From a checkpoint of a small class-conditioned image diffusion model: patch size [4, 4], width 192.
Rows from block 2 of a small class-conditioned image diffusion model, named by matrix and row number. Rows with one number belong to one neuron. Each number is 50 + 10 x the weight over its row's rms, rounded and kept within 0 to 99. All counts start at 0.
After each neuron's rows are labels from the 100 images, of 14976 (inputs lightly noised), where the neuron reaches its highest value: "top examples" is what is common among them. Only what is clearly more common there than usual is listed. The data: analogue clock faces. In brackets: how many of the 100, against the usual share in percent.
# fc1: MLP up (model.blocks.2.mlp.fc1.weight, 576x192), inputs 96-191
# fc2: MLP down (model.blocks.2.mlp.fc2.weight, 192x576, transposed), outputs 96-191

fc1.106:56 43 58 48 42 57 46 57 53 54 60 43 62 51 55 57 46 56 58 49 43 52 64 52 43 36 37 54 30 56 48 52 61 42 36 56 41 46 77 42 38 57 41 48 47 41 48 49 53 47 49 51 46 54 73 43 59 49 51 55 58 46 55 48 33 38 54 39 58 68 46 54 49 49 42 54 35 44 39 45 30 46 45 77 60 36 38 36 31 44 52 36 53 58 37 44
fc2.106:54 49 46 55 53 52 46 53 55 75 36 61 59 54 53 64 69 59 58 72 61 50 49 49 63 25 56 49 49 48 48 45 36 64 63 60 37 42 58 44 49 49 52 35 55 51 50 67 68 66 50 65 30 60 36 55 55 41 51 63 52 48 52 46 60 65 51 39 47 56 35 28 62 46 66 54 52 50 55 48 41 62 67 41 54 49 35 58 33 45 45 61 41 62 68 53
top examples: square case (68 vs 29.7)

fc1.63:52 50 58 54 27 48 24 48 61 45 63 41 50 56 79 67 57 43 54 43 43 60 57 45 70 55 46 51 27 58 45 76 46 32 54 71 63 61 43 52 48 44 51 34 54 44 59 43 65 40 52 54 54 44 50 25 74 77 47 43 51 48 44 39 47 37 38 53 65 49 53 46 66 68 54 50 63 48 53 52 50 35 47 46 58 52 55 44 52 56 44 54 42 44 41 27
fc2.63:65 42 43 72 62 36 60 45 36 54 35 46 40 53 30 40 52 57 56 59 51 43 42 55 28 49 49 47 78 53 52 38 38 59 53 26 59 40 59 52 59 48 36 53 32 63 40 51 42 46 40 40 60 33 50 55 24 38 50 40 33 56 48 64 53 56 56 75 50 56 52 50 49 35 43 47 28 43 46 55 53 66 49 49 46 37 44 44 51 43 51 42 55 51 39 59
top examples: dark face (61 vs 34.9)

fc1.352:53 56 53 60 61 42 57 42 38 32 52 55 53 49 37 51 59 55 64 51 47 41 39 57 58 62 24 50 43 50 61 49 45 47 58 58 56 46 62 58 52 60 44 66 30 45 58 40 68 54 51 55 35 57 42 48 57 49 47 40 37 66 39 51 59 44 38 64 41 45 36 44 46 47 55 41 18 63 41 39 58 33 37 43 58 56 43 50 37 49 54 52 48 56 51 49
fc2.352:43 51 50 50 63 63 35 39 63 38 68 61 49 44 58 30 37 38 52 44 57 53 45 56 55 67 46 40 57 27 41 44 38 39 51 49 54 40 48 69 47 58 42 47 41 43 61 61 45 43 52 43 49 36 54 35 58 43 42 50 53 34 37 43 66 35 38 58 56 51 39 66 50 46 54 42 59 50 50 52 56 45 45 49 53 63 42 71 46 40 73 72 53 51 60 60
top examples: minute hand past 6 (33 vs 8.4); minutes: 30 to 34 (33 vs 8.4)

fc1.176:63 33 61 37 53 44 63 55 45 63 45 41 58 33 35 53 34 55 56 54 44 47 47 48 46 39 56 62 49 48 48 43 50 57 56 46 63 46 47 46 44 45 39 40 50 38 43 55 71 41 35 54 45 58 62 59 57 35 47 53 48 43 57 38 61 53 68 64 54 52 41 47 34 53 47 45 36 39 44 65 43 65 50 56 71 45 60 19 32 43 51 46 59 57 53 48
fc2.176:39 64 54 50 43 47 32 62 64 46 47 48 38 51 61 48 59 61 60 50 59 52 53 49 76 44 37 43 38 59 55 66 29 65 52 56 48 50 51 38 50 57 53 53 46 52 72 51 55 59 36 66 33 54 40 47 41 36 42 52 60 52 67 60 44 55 36 35 35 57 51 56 49 52 56 48 50 58 60 33 37 55 72 43 32 67 49 51 62 43 49 51 49 42 64 53
top examples: second hand (67 vs 39.6)

fc1.227:52 42 47 47 52 32 64 34 42 49 38 44 66 53 51 87 51 39 54 42 42 35 56 54 56 70 45 55 53 52 58 54 55 49 44 50 55 43 47 59 56 45 42 42 39 46 39 49 51 53 56 39 45 41 42 42 57 45 49 64 33 60 46 49 52 59 40 54 55 53 48 33 41 37 54 26 37 51 61 46 49 46 52 64 60 47 22 34 62 48 38 46 45 46 58 38
fc2.227:56 61 61 64 47 66 49 44 59 39 51 52 43 65 53 65 60 36 35 64 41 36 42 39 50 57 33 70 69 42 52 66 46 54 38 42 48 35 49 45 51 42 73 53 56 59 47 52 40 51 42 44 55 51 52 57 52 62 55 46 48 55 47 46 58 49 53 69 56 48 70 50 50 70 54 43 41 45 69 56 41 29 56 52 52 56 23 43 35 41 35 57 42 49 56 35
top examples: four ticks (80 vs 24.7)

fc1.197:67 47 42 55 58 53 58 41 49 52 43 31 53 52 58 56 35 38 60 45 55 56 46 65 43 50 60 66 47 70 45 37 55 48 53 52 48 59 48 44 61 54 54 62 52 62 24 38 44 53 42 41 41 54 62 56 40 59 39 75 48 32 51 61 62 58 22 35 46 68 49 42 65 46 56 55 48 62 57 50 22 50 72 42 64 60 48 58 68 29 51 43 47 46 78 41
fc2.197:44 65 49 52 53 51 48 58 52 48 40 61 64 56 38 48 54 60 45 44 39 43 40 60 53 62 47 54 49 55 31 78 40 55 47 66 40 24 53 38 26 46 53 41 61 43 61 57 65 42 48 63 63 58 60 53 42 48 37 46 39 39 46 39 44 53 49 44 36 33 43 46 28 42 52 40 44 51 63 41 59 39 50 62 51 48 41 64 37 63 56 51 68 57 42 55
top examples: square case (87 vs 29.7)

fc1.545:52 53 38 62 51 46 43 72 47 51 61 58 50 65 43 55 52 49 56 47 31 54 39 51 39 53 67 42 58 54 75 30 48 49 64 47 52 60 27 47 51 63 54 54 46 47 47 42 60 50 43 47 54 62 60 76 44 46 74 48 58 49 55 51 50 30 41 64 48 48 40 34 46 47 33 49 35 39 51 44 52 47 38 43 50 39 57 45 50 49 54 54 44 38 36 64
fc2.545:50 47 53 47 50 59 61 50 52 60 35 48 50 67 31 56 40 52 47 51 46 64 37 39 44 47 53 64 55 55 39 42 57 62 39 44 37 58 44 35 60 37 55 44 51 28 64 56 59 31 52 50 53 56 47 52 49 43 50 56 42 52 46 62 59 46 46 42 51 37 59 42 53 58 54 40 41 54 49 41 66 65 60 43 35 74 49 49 44 49 47 58 52 45 54 44
top examples: dark face (100 vs 34.9)

fc1.436:44 49 47 35 61 53 58 45 63 46 24 69 67 58 55 51 40 67 43 40 47 36 62 50 67 44 45 57 39 53 26 48 61 47 43 62 60 32 63 34 47 42 55 55 50 70 46 53 49 71 42 33 44 31 36 39 53 50 39 57 33 35 45 51 39 44 54 43 45 50 45 50 68 54 63 48 57 56 42 61 53 55 60 50 51 68 44 49 56 61 45 55 54 50 50 50
fc2.436:62 55 46 46 55 50 51 31 59 38 71 49 56 40 66 30 64 49 42 52 51 35 53 42 43 47 57 46 39 53 77 47 37 45 52 57 60 43 56 59 47 57 42 51 45 59 43 61 59 52 50 60 73 48 63 38 67 33 53 49 49 57 60 55 22 23 32 68 44 48 62 57 30 62 60 57 39 59 63 41 57 54 66 51 55 29 63 35 61 36 42 58 53 47 35 59
top examples: minute hand past 10 (41 vs 8.4); minutes: 50 to 54 (41 vs 8.4)

fc1.410:48 53 47 25 40 57 47 53 65 52 48 64 35 62 58 63 28 59 54 40 45 49 51 48 37 51 55 57 51 29 50 47 48 58 41 42 38 44 72 46 32 48 38 61 47 58 55 61 62 41 70 49 38 31 51 67 50 59 58 71 38 27 58 49 42 60 52 46 52 54 55 66 52 49 53 48 67 59 58 44 57 65 53 59 47 36 50 46 54 44 40 48 42 43 38 70
fc2.410:49 46 50 41 34 65 34 53 68 48 47 44 43 47 56 53 42 40 37 29 52 55 49 49 58 44 47 62 50 57 35 60 41 46 44 46 45 57 44 49 40 37 54 66 46 59 64 75 52 32 68 39 39 40 55 66 42 37 56 55 39 35 77 53 55 46 42 57 52 45 35 63 44 34 43 55 61 68 36 32 59 53 44 50 39 47 52 46 45 27 40 71 57 47 57 43
top examples: minute hand past 10 (49 vs 8.4); minutes: 50 to 54 (49 vs 8.4); hour 10 (32 vs 8.5)

fc1.100:45 52 48 55 61 48 40 59 54 38 53 36 56 41 56 47 59 35 40 50 45 49 52 71 73 66 57 55 51 46 46 38 62 62 40 48 62 54 62 60 43 47 44 51 64 55 61 48 46 33 39 39 58 33 68 61 57 44 36 51 46 49 53 62 35 43 65 37 57 40 52 55 36 59 40 57 54 59 55 46 64 49 59 52 52 31 45 69 44 46 55 53 54 53 61 36
fc2.100:52 50 43 53 55 43 41 29 52 52 47 46 42 29 44 68 49 37 64 49 50 46 48 56 46 31 62 56 67 66 36 63 46 47 66 55 44 53 44 49 54 25 60 56 53 26 54 50 63 38 43 55 52 54 45 57 56 48 33 35 55 65 53 30 54 69 47 30 43 51 45 39 34 51 45 56 30 71 54 52 43 55 58 54 37 60 42 45 61 54 35 45 57 45 40 39
top examples: second hand (67 vs 39.6)

fc1.114:57 52 35 63 51 30 52 45 58 38 45 48 54 44 52 56 64 39 48 71 45 38 54 55 53 57 66 62 58 36 48 52 50 42 56 38 47 43 47 47 58 48 51 37 37 45 56 63 39 42 57 76 62 59 44 50 64 47 38 56 44 61 55 48 31 60 58 47 72 45 68 48 53 46 60 56 54 50 41 41 55 40 45 36 50 50 52 59 47 52 42 49 46 71 51 79
fc2.114:59 53 55 37 47 65 60 56 56 71 35 54 52 83 55 54 51 62 56 38 61 64 45 41 52 53 41 51 47 61 53 46 53 51 35 49 42 58 69 43 41 61 42 63 50 53 58 49 52 49 53 20 30 57 36 52 39 53 44 51 54 42 48 53 66 55 25 55 43 55 31 53 53 63 40 50 46 48 65 56 55 44 59 59 62 42 43 53 39 32 52 48 52 53 45 41
top examples: square case (61 vs 29.7)

fc1.28:47 43 37 52 56 62 42 51 35 41 34 40 42 58 49 15 47 50 54 52 59 39 57 61 52 52 39 44 51 42 30 52 48 65 62 40 41 54 44 67 38 43 58 49 61 50 57 34 52 31 35 53 45 51 52 46 51 58 59 28 63 38 52 58 50 57 50 45 42 48 49 27 63 62 52 51 44 57 61 51 54 56 54 37 47 36 50 65 45 59 58 50 50 57 37 40
fc2.28:52 66 59 45 50 49 54 48 67 66 39 55 35 36 47 80 44 29 43 46 40 55 51 39 46 46 38 50 55 58 55 54 50 41 40 61 53 34 49 45 54 56 62 46 55 43 46 67 43 60 56 41 56 55 43 43 46 49 40 74 58 65 57 63 53 48 49 70 67 64 52 52 40 38 42 51 48 39 42 42 26 34 47 69 56 57 41 37 38 30 36 59 38 53 53 62
top examples: minute hand past 1 (31 vs 8.4); minutes: 5 to 9 (31 vs 8.4)

fc1.433:68 48 45 29 61 67 66 51 42 52 40 55 56 52 47 33 43 56 55 51 49 43 54 51 41 49 59 40 78 42 49 56 43 58 52 42 39 33 38 36 54 68 36 57 33 54 50 59 31 60 43 46 58 56 71 74 40 55 58 66 48 75 43 42 46 57 60 52 50 43 43 68 45 46 51 62 36 48 38 36 32 49 63 50 50 52 48 37 68 53 57 37 48 57 48 40
fc2.433:61 51 24 55 61 58 46 46 47 51 32 42 43 51 39 67 45 35 65 48 38 54 48 45 42 52 67 52 68 37 36 59 66 58 56 38 52 61 47 58 46 38 40 50 49 36 52 47 55 43 28 52 54 72 32 62 52 49 34 68 29 66 56 35 57 68 29 25 53 51 40 35 49 47 47 58 41 45 46 58 43 50 57 47 36 63 43 41 54 52 58 64 54 31 70 55
top examples: second hand (70 vs 39.6)

fc1.554:59 43 34 50 47 51 68 47 63 51 53 42 56 63 63 51 57 39 57 50 67 35 52 58 49 66 50 47 55 69 41 46 63 54 51 60 58 39 61 40 44 42 51 71 54 59 46 46 47 44 58 46 48 49 54 54 68 54 40 39 49 56 55 62 55 38 64 49 48 40 55 54 51 80 57 46 36 53 50 61 62 45 33 44 36 39 58 60 48 58 59 33 38 35 50 40
fc2.554:53 44 46 48 51 43 53 59 47 49 48 55 44 57 47 45 44 63 44 65 31 54 38 47 40 43 63 61 50 64 48 70 60 26 57 68 33 49 65 55 66 59 67 45 44 55 57 44 57 33 33 57 51 54 35 50 41 52 61 49 57 53 44 44 61 60 44 36 43 51 63 51 41 64 48 47 50 47 60 49 32 45 56 57 36 47 37 61 39 61 52 41 64 48 49 43
top examples: four ticks (51 vs 24.7)

fc1.200:57 44 54 66 85 40 36 54 38 57 64 35 49 60 49 50 54 48 67 54 61 57 34 49 66 57 51 48 51 48 43 47 53 61 55 33 47 40 34 44 59 60 43 53 60 39 30 67 57 40 51 62 42 55 41 40 64 52 53 46 43 44 51 41 51 53 55 50 58 56 34 55 32 56 42 41 43 42 54 44 39 34 48 30 45 35 28 61 42 42 31 52 48 39 55 41
fc2.200:30 46 52 51 29 51 50 47 54 45 59 58 51 38 52 60 39 21 51 52 39 53 58 51 63 49 40 44 53 61 53 60 45 37 33 58 54 39 46 58 55 60 41 44 30 59 64 41 39 44 46 61 32 55 40 43 35 52 29 53 45 60 41 47 55 61 55 43 49 56 59 58 67 43 37 49 62 61 33 56 54 44 60 57 33 65 51 35 60 47 63 52 47 32 39 37
top examples: dark face (100 vs 34.9)

fc1.355:41 56 37 45 51 59 47 38 62 61 39 52 40 48 47 69 43 42 32 50 53 41 52 47 47 42 55 52 52 38 46 31 36 33 46 28 50 45 59 43 51 55 42 55 58 72 42 46 48 42 69 62 52 57 52 39 45 47 43 46 55 47 46 40 35 42 47 48 74 55 38 38 53 52 65 42 46 52 51 44 54 58 61 62 47 87 47 41 70 44 32 38 60 46 54 43
fc2.355:60 52 64 64 56 44 45 50 39 36 57 38 58 62 66 35 56 55 61 58 47 56 53 54 50 49 42 46 53 54 55 62 41 62 39 60 49 54 46 43 44 46 46 38 32 39 61 41 52 43 35 37 51 29 48 60 48 40 56 41 46 41 55 41 57 58 68 52 34 55 65 55 47 43 43 65 50 44 33 54 35 41 33 42 59 18 43 65 43 51 61 56 42 40 55 58
top examples: square case (87 vs 29.7)

fc1.153:37 53 51 52 41 43 52 44 46 44 49 49 53 66 58 36 52 43 67 60 38 40 62 44 48 47 59 43 60 48 43 45 42 39 49 44 40 49 46 37 46 55 33 41 62 62 59 52 33 56 32 35 53 54 64 61 69 44 56 60 53 48 44 56 32 51 71 45 46 37 46 27 56 59 49 51 52 43 27 69 39 68 61 51 54 57 55 54 49 51 38 54 44 54 42 68
fc2.153:59 59 61 41 27 42 76 44 44 38 60 46 40 32 48 59 57 63 51 45 45 47 43 39 47 47 42 61 61 62 53 63 61 33 40 59 51 54 32 33 46 57 54 65 42 52 40 57 50 57 70 49 39 59 36 41 47 47 49 60 49 52 40 50 55 50 52 62 45 44 44 59 35 45 52 37 45 32 39 42 55 50 43 48 51 54 30 44 46 60 54 44 47 45 47 43
top examples: dots (68 vs 25.1)

fc1.401:52 51 40 56 54 60 63 55 31 44 60 49 46 62 61 69 36 43 67 66 57 37 61 52 64 51 35 51 48 46 54 34 56 44 53 48 56 46 52 59 51 39 40 54 33 45 26 49 62 45 53 45 49 58 57 37 52 59 37 55 38 63 59 55 58 58 53 76 59 39 48 44 57 38 47 35 43 50 61 34 59 60 59 49 52 46 61 55 66 49 32 50 62 36 67 50
fc2.401:50 52 53 60 36 60 49 57 45 38 49 36 46 40 57 60 46 32 59 54 57 47 35 60 59 46 44 56 38 34 51 50 47 44 46 46 45 53 42 60 45 46 65 48 43 52 47 31 40 62 72 57 53 47 54 21 43 60 38 52 54 44 75 49 46 46 55 26 36 48 38 35 51 43 62 51 60 44 52 45 46 47 55 33 48 32 66 49 67 39 36 53 54 48 47 53
top examples: minute hand past 6 (27 vs 8.4); minutes: 30 to 34 (27 vs 8.4)

fc1.353:62 56 41 53 46 66 72 56 48 55 56 48 38 41 58 35 70 46 42 58 40 49 70 35 57 45 62 58 52 39 61 41 38 47 60 53 39 56 39 37 61 36 50 48 26 59 43 30 36 34 43 41 50 51 51 68 55 50 59 47 43 46 53 67 39 17 38 61 64 59 41 44 40 46 44 57 64 59 61 41 59 33 45 60 57 45 48 49 39 65 54 26 42 50 37 50
fc2.353:38 44 47 46 47 38 36 41 50 59 41 53 31 57 55 54 71 45 43 38 62 37 46 44 43 51 42 53 54 63 46 41 67 51 34 69 53 41 59 36 40 63 75 63 45 39 51 58 59 62 63 65 54 54 47 44 62 42 34 54 49 39 43 57 41 48 64 61 43 62 50 51 38 45 46 60 53 35 55 54 61 56 46 31 50 73 52 62 52 49 42 47 49 64 38 41
top examples: dots (73 vs 25.1)

fc1.321:41 38 39 53 52 27 53 36 52 57 58 48 57 54 57 59 37 49 67 57 31 33 56 49 75 43 43 38 48 71 57 49 54 55 39 52 56 40 53 46 51 50 41 54 49 42 57 46 53 47 44 36 50 44 33 45 54 61 49 45 55 37 59 28 22 42 28 55 43 37 42 58 58 63 63 54 57 42 52 45 53 52 61 30 62 42 56 51 62 50 56 52 52 40 40 71
fc2.321:50 48 28 58 47 57 40 35 57 54 68 55 50 50 54 53 57 69 58 45 47 43 51 50 64 56 49 64 46 42 46 40 71 51 27 77 44 48 51 47 46 49 50 61 66 38 49 43 56 41 48 53 61 47 18 43 61 44 62 53 45 49 52 42 35 41 44 40 45 42 50 57 59 45 48 56 56 51 54 56 64 39 54 38 51 48 40 53 66 51 52 47 62 37 46 49
top examples: dots (53 vs 25.1)

fc1.513:66 40 38 39 51 48 30 44 47 61 52 54 58 48 47 56 41 44 45 48 44 54 62 66 67 56 32 50 58 37 47 53 62 40 38 49 57 26 49 45 42 47 55 71 34 53 45 40 49 46 44 57 53 48 56 47 55 57 47 46 47 34 29 59 55 58 48 49 42 35 44 45 43 45 67 34 42 68 36 62 36 26 20 41 69 53 55 56 53 55 49 62 51 45 52 59
fc2.513:43 38 54 53 60 45 67 62 32 52 48 63 52 50 56 37 40 53 66 38 58 39 45 51 48 54 57 37 44 37 55 54 45 44 56 48 55 63 59 76 37 43 45 55 50 64 42 63 47 33 49 60 66 60 45 41 35 50 47 45 64 39 49 67 55 46 50 34 74 47 60 58 51 55 57 42 51 64 53 27 68 56 58 41 46 48 71 39 47 61 52 56 28 59 58 44
top examples: dots (63 vs 25.1)

fc1.456:50 52 65 27 47 39 45 50 62 32 65 51 58 42 51 49 58 29 51 38 54 51 45 36 53 47 54 68 37 45 47 41 37 22 55 63 53 64 52 50 48 34 53 42 64 35 43 41 52 32 46 54 56 50 42 34 58 60 39 44 57 42 61 47 54 55 71 40 39 46 50 42 26 63 35 56 53 55 50 60 49 28 56 43 61 54 58 30 38 56 59 51 62 50 35 37
fc2.456:49 50 50 55 57 61 51 50 49 46 30 51 40 42 59 65 50 58 46 57 54 61 60 52 56 50 40 43 53 48 54 62 55 58 57 51 51 48 37 46 50 46 45 43 45 73 42 33 69 52 53 54 51 51 45 49 57 47 43 41 51 57 59 32 52 36 41 38 46 51 42 38 46 40 41 52 29 63 59 52 64 56 64 48 35 76 50 70 48 42 54 54 57 28 56 57
top examples: second hand (72 vs 39.6); square case (62 vs 29.7)

fc1.521:51 41 49 56 32 60 46 45 42 68 40 39 42 42 42 27 62 51 33 60 45 60 37 53 35 50 37 53 40 56 56 40 38 58 56 48 38 22 50 48 46 65 56 44 43 55 49 49 59 52 64 51 37 46 72 51 58 34 63 36 49 36 42 60 58 44 59 58 41 61 33 56 68 48 64 57 52 50 36 59 54 62 56 40 45 51 44 57 57 65 56 65 45 40 48 36
fc2.521:52 72 48 45 50 49 50 58 52 46 48 59 61 52 41 70 45 59 69 44 51 48 74 41 59 48 67 52 45 54 39 66 62 45 40 46 56 78 47 41 47 42 30 62 48 54 58 43 43 39 41 58 60 63 44 43 29 54 37 41 50 79 56 43 59 45 43 37 44 63 58 51 47 56 52 48 50 44 50 33 52 51 43 45 55 60 59 59 49 31 52 47 57 47 47 52
top examples: second hand (78 vs 39.6)

fc1.374:67 39 47 43 57 42 41 59 37 63 53 47 42 56 52 57 59 36 68 37 57 52 38 59 39 62 52 43 31 48 57 47 37 63 57 61 39 58 46 70 44 35 47 58 51 55 46 49 39 32 41 42 35 50 77 56 48 64 61 50 31 64 62 54 46 50 54 63 45 64 46 55 63 52 46 68 53 55 50 68 42 53 58 48 42 71 38 45 63 66 56 53 32 63 53 49
fc2.374:52 57 58 50 49 43 53 55 37 56 76 59 29 65 64 62 44 30 77 48 50 52 47 37 53 46 31 49 50 52 39 51 53 58 47 47 55 62 42 51 55 47 37 37 57 51 59 52 31 53 48 31 48 60 62 67 42 65 61 62 54 49 57 53 40 47 71 59 58 63 33 56 46 62 62 34 61 31 51 63 54 52 63 64 53 56 55 58 56 67 64 66 22 58 60 56
top examples: minute hand past 1 (32 vs 8.4); minutes: 5 to 9 (32 vs 8.4); hour 2 (30 vs 8.3)

fc1.136:50 43 57 52 52 52 69 64 51 44 58 61 67 57 50 84 44 74 62 57 52 59 52 53 47 77 68 54 47 55 61 46 54 48 53 45 62 46 67 43 67 59 52 43 48 45 35 52 57 55 64 47 60 49 37 68 61 41 45 42 47 61 55 31 40 49 35 29 37 47 52 46 42 51 51 39 41 66 51 39 49 55 51 55 48 50 53 44 46 51 56 49 53 53 43 49
fc2.136:59 51 42 35 49 33 46 43 61 43 51 46 48 50 44 41 45 46 50 26 57 42 32 39 44 27 44 59 53 45 50 44 49 69 46 56 57 46 26 54 58 43 50 42 63 52 65 50 48 60 55 49 50 47 43 40 43 53 46 58 40 48 29 74 47 62 65 61 61 62 43 35 39 55 52 46 42 42 40 64 58 47 57 51 49 62 44 63 36 52 48 42 52 43 51 41
top examples: four ticks (60 vs 24.7)

fc1.271:51 51 48 50 44 42 67 50 41 57 38 40 55 32 57 59 70 65 53 57 57 48 41 42 70 52 43 51 44 31 41 39 40 54 67 38 56 55 63 52 51 53 46 36 39 55 61 50 71 49 36 41 31 63 59 55 59 43 57 36 44 42 65 53 67 49 45 52 23 57 48 58 48 39 44 55 53 46 33 58 33 61 60 56 67 53 61 34 44 45 60 67 50 47 62 46
fc2.271:47 62 38 67 43 43 52 46 41 38 59 58 38 49 49 55 53 63 75 52 49 55 73 31 47 44 63 39 52 42 55 57 60 44 41 53 53 48 57 24 50 31 60 63 54 44 63 42 63 50 52 58 46 76 38 47 47 54 44 60 47 50 62 50 58 60 46 37 62 53 52 46 56 57 48 51 52 63 40 49 50 47 49 31 49 61 38 69 52 58 47 54 64 59 45 42
top examples: second hand (99 vs 39.6)

fc1.566:46 45 41 49 54 68 42 54 43 37 48 34 43 45 64 50 46 51 67 55 35 43 61 57 45 51 46 61 56 41 66 37 50 44 58 42 45 45 50 49 38 55 39 53 62 31 30 42 66 42 37 47 44 42 65 48 46 46 55 45 55 49 50 49 57 58 36 55 63 55 46 32 53 53 51 62 56 56 62 63 58 48 56 65 52 52 58 51 35 48 19 41 50 49 43 57
fc2.566:64 46 57 68 50 23 41 47 56 65 42 48 57 52 29 59 61 39 36 53 62 59 46 53 57 51 35 51 49 37 51 54 46 41 58 54 46 44 55 56 55 51 50 50 52 53 53 50 38 53 65 51 48 51 41 40 52 45 35 48 36 34 34 63 44 50 50 40 55 37 58 52 34 44 35 39 40 43 43 36 38 42 45 36 63 47 44 55 69 58 61 64 45 53 56 54
top examples: dark face (94 vs 34.9)

fc1.474:42 31 48 45 53 55 64 41 39 57 45 31 52 55 51 60 40 50 53 56 48 41 69 38 47 37 54 54 55 74 27 48 55 29 45 53 43 49 41 44 56 47 61 39 42 60 41 60 34 50 35 53 63 58 78 54 54 51 59 41 25 51 71 58 38 46 53 57 55 55 51 37 40 43 47 47 53 74 42 57 43 47 46 64 62 56 57 56 51 56 40 48 41 44 31 47
fc2.474:45 59 60 50 57 46 42 53 60 54 50 61 47 35 56 48 53 65 50 62 39 71 38 37 41 55 39 29 21 43 40 59 44 33 60 37 39 32 43 52 48 54 49 62 49 52 45 54 43 59 47 56 27 34 40 56 27 49 46 58 43 53 40 29 51 53 64 50 48 42 58 32 49 59 52 37 43 58 34 56 48 45 38 52 42 56 65 53 63 44 67 68 64 47 42 54
top examples: minute hand past 6 (60 vs 8.4); minutes: 30 to 34 (60 vs 8.4)

fc1.243:52 49 38 55 54 55 50 40 37 50 40 38 46 67 53 53 62 46 48 62 37 52 69 49 56 39 32 62 35 39 43 50 49 54 48 28 48 58 56 50 48 47 44 47 40 31 43 36 38 58 39 41 58 51 33 22 42 53 50 38 37 56 46 44 52 56 32 57 69 45 37 30 46 57 53 38 53 43 28 34 51 39 31 55 57 61 46 51 39 58 46 53 53 56 40 42
fc2.243:56 60 43 47 44 47 46 55 74 44 55 65 60 49 52 42 43 44 45 46 46 24 28 52 44 49 65 55 54 54 49 59 49 53 53 70 54 53 37 65 34 52 54 56 62 76 53 51 60 39 46 67 49 47 56 72 35 57 46 71 61 47 62 59 50 59 68 50 45 60 59 66 63 44 38 60 52 50 70 62 51 62 50 49 58 42 49 58 55 57 44 38 44 47 54 56
top examples: square case (63 vs 29.7)

fc1.247:61 64 51 41 64 50 49 49 54 58 40 62 47 47 69 48 31 65 57 44 60 49 55 40 42 51 45 49 77 58 63 49 49 48 67 51 55 52 51 56 37 70 47 45 43 43 53 51 47 45 44 43 54 57 76 62 43 57 55 46 50 72 45 43 58 48 72 59 58 56 60 45 48 50 47 49 33 57 68 50 35 42 49 56 55 43 37 57 60 47 52 30 50 66 51 46
fc2.247:58 53 49 64 55 63 54 70 43 45 50 46 70 35 36 69 64 38 48 48 38 55 47 39 43 50 61 58 64 51 46 49 62 56 59 47 37 55 54 58 27 49 49 30 68 43 62 56 47 49 62 39 55 53 41 50 55 48 42 52 39 59 49 44 49 47 49 31 46 52 36 44 59 57 47 41 55 50 66 55 52 63 55 52 24 53 57 44 51 49 47 45 61 52 55 47
top examples: minute hand past 3 (38 vs 8.5); minutes: 15 to 19 (38 vs 8.5)

fc1.425:53 69 46 54 50 49 60 51 62 52 74 57 63 59 48 53 60 53 25 48 48 60 49 45 44 56 54 63 59 66 51 48 39 64 55 48 66 50 52 41 55 49 62 55 72 29 49 56 50 39 47 55 47 50 49 57 49 43 48 65 60 50 41 57 53 35 44 54 39 54 44 45 55 35 50 34 62 46 66 56 51 45 60 56 48 44 35 40 44 50 60 41 61 35 54 47
fc2.425:56 51 65 54 61 49 47 36 58 45 68 55 50 30 60 43 49 39 41 58 54 38 54 54 60 56 52 63 47 56 54 53 47 40 61 47 56 61 58 67 52 53 51 49 36 49 46 62 55 64 58 61 50 41 61 37 57 35 51 50 39 61 59 55 35 37 26 60 33 50 55 70 42 50 54 59 56 57 38 24 58 59 63 46 53 49 62 38 54 46 42 63 42 35 39 49
top examples: dark face (100 vs 34.9)

fc1.261:50 48 69 48 40 41 48 67 78 45 57 52 43 62 49 39 46 57 37 43 49 49 30 44 62 55 38 42 25 35 56 47 46 50 48 37 45 42 51 66 55 46 43 41 71 58 47 34 63 42 63 46 46 43 53 36 55 59 46 44 56 21 49 58 44 54 44 60 60 36 59 50 56 50 49 58 63 61 55 59 41 41 45 50 70 47 45 53 50 49 41 40 51 54 43 57
fc2.261:45 48 55 43 32 57 49 61 67 38 55 50 64 43 41 69 42 31 48 36 54 51 56 49 50 60 37 44 37 51 61 60 50 50 34 57 64 67 48 72 69 45 55 49 65 35 59 47 39 40 56 51 54 45 34 50 61 69 67 67 48 48 41 51 62 42 60 52 48 50 62 45 49 77 70 47 55 48 47 52 37 37 52 46 47 74 46 49 55 31 48 52 54 47 42 61
top examples: square case (63 vs 29.7)

fc1.169:52 38 50 53 37 46 51 53 39 29 40 58 64 48 42 38 38 54 60 44 36 35 56 54 30 49 49 39 43 61 59 56 46 31 47 68 54 41 54 45 61 71 38 44 35 56 49 31 48 47 32 43 55 52 47 71 48 46 42 45 52 53 37 58 41 42 46 52 50 41 47 42 53 62 48 55 51 48 39 49 41 61 44 43 47 39 45 46 40 43 43 68 37 55 41 51
fc2.169:56 51 48 41 39 59 59 43 47 39 54 47 28 46 44 60 42 57 51 51 61 33 43 42 51 50 47 42 63 59 51 53 61 45 40 67 46 41 47 32 45 44 49 74 43 44 61 32 49 55 45 41 46 64 26 56 47 38 47 48 55 62 43 47 34 39 45 53 60 60 55 50 41 55 44 48 42 41 52 35 51 41 56 33 57 55 27 46 53 71 43 34 33 39 47 41
top examples: dots (76 vs 25.1)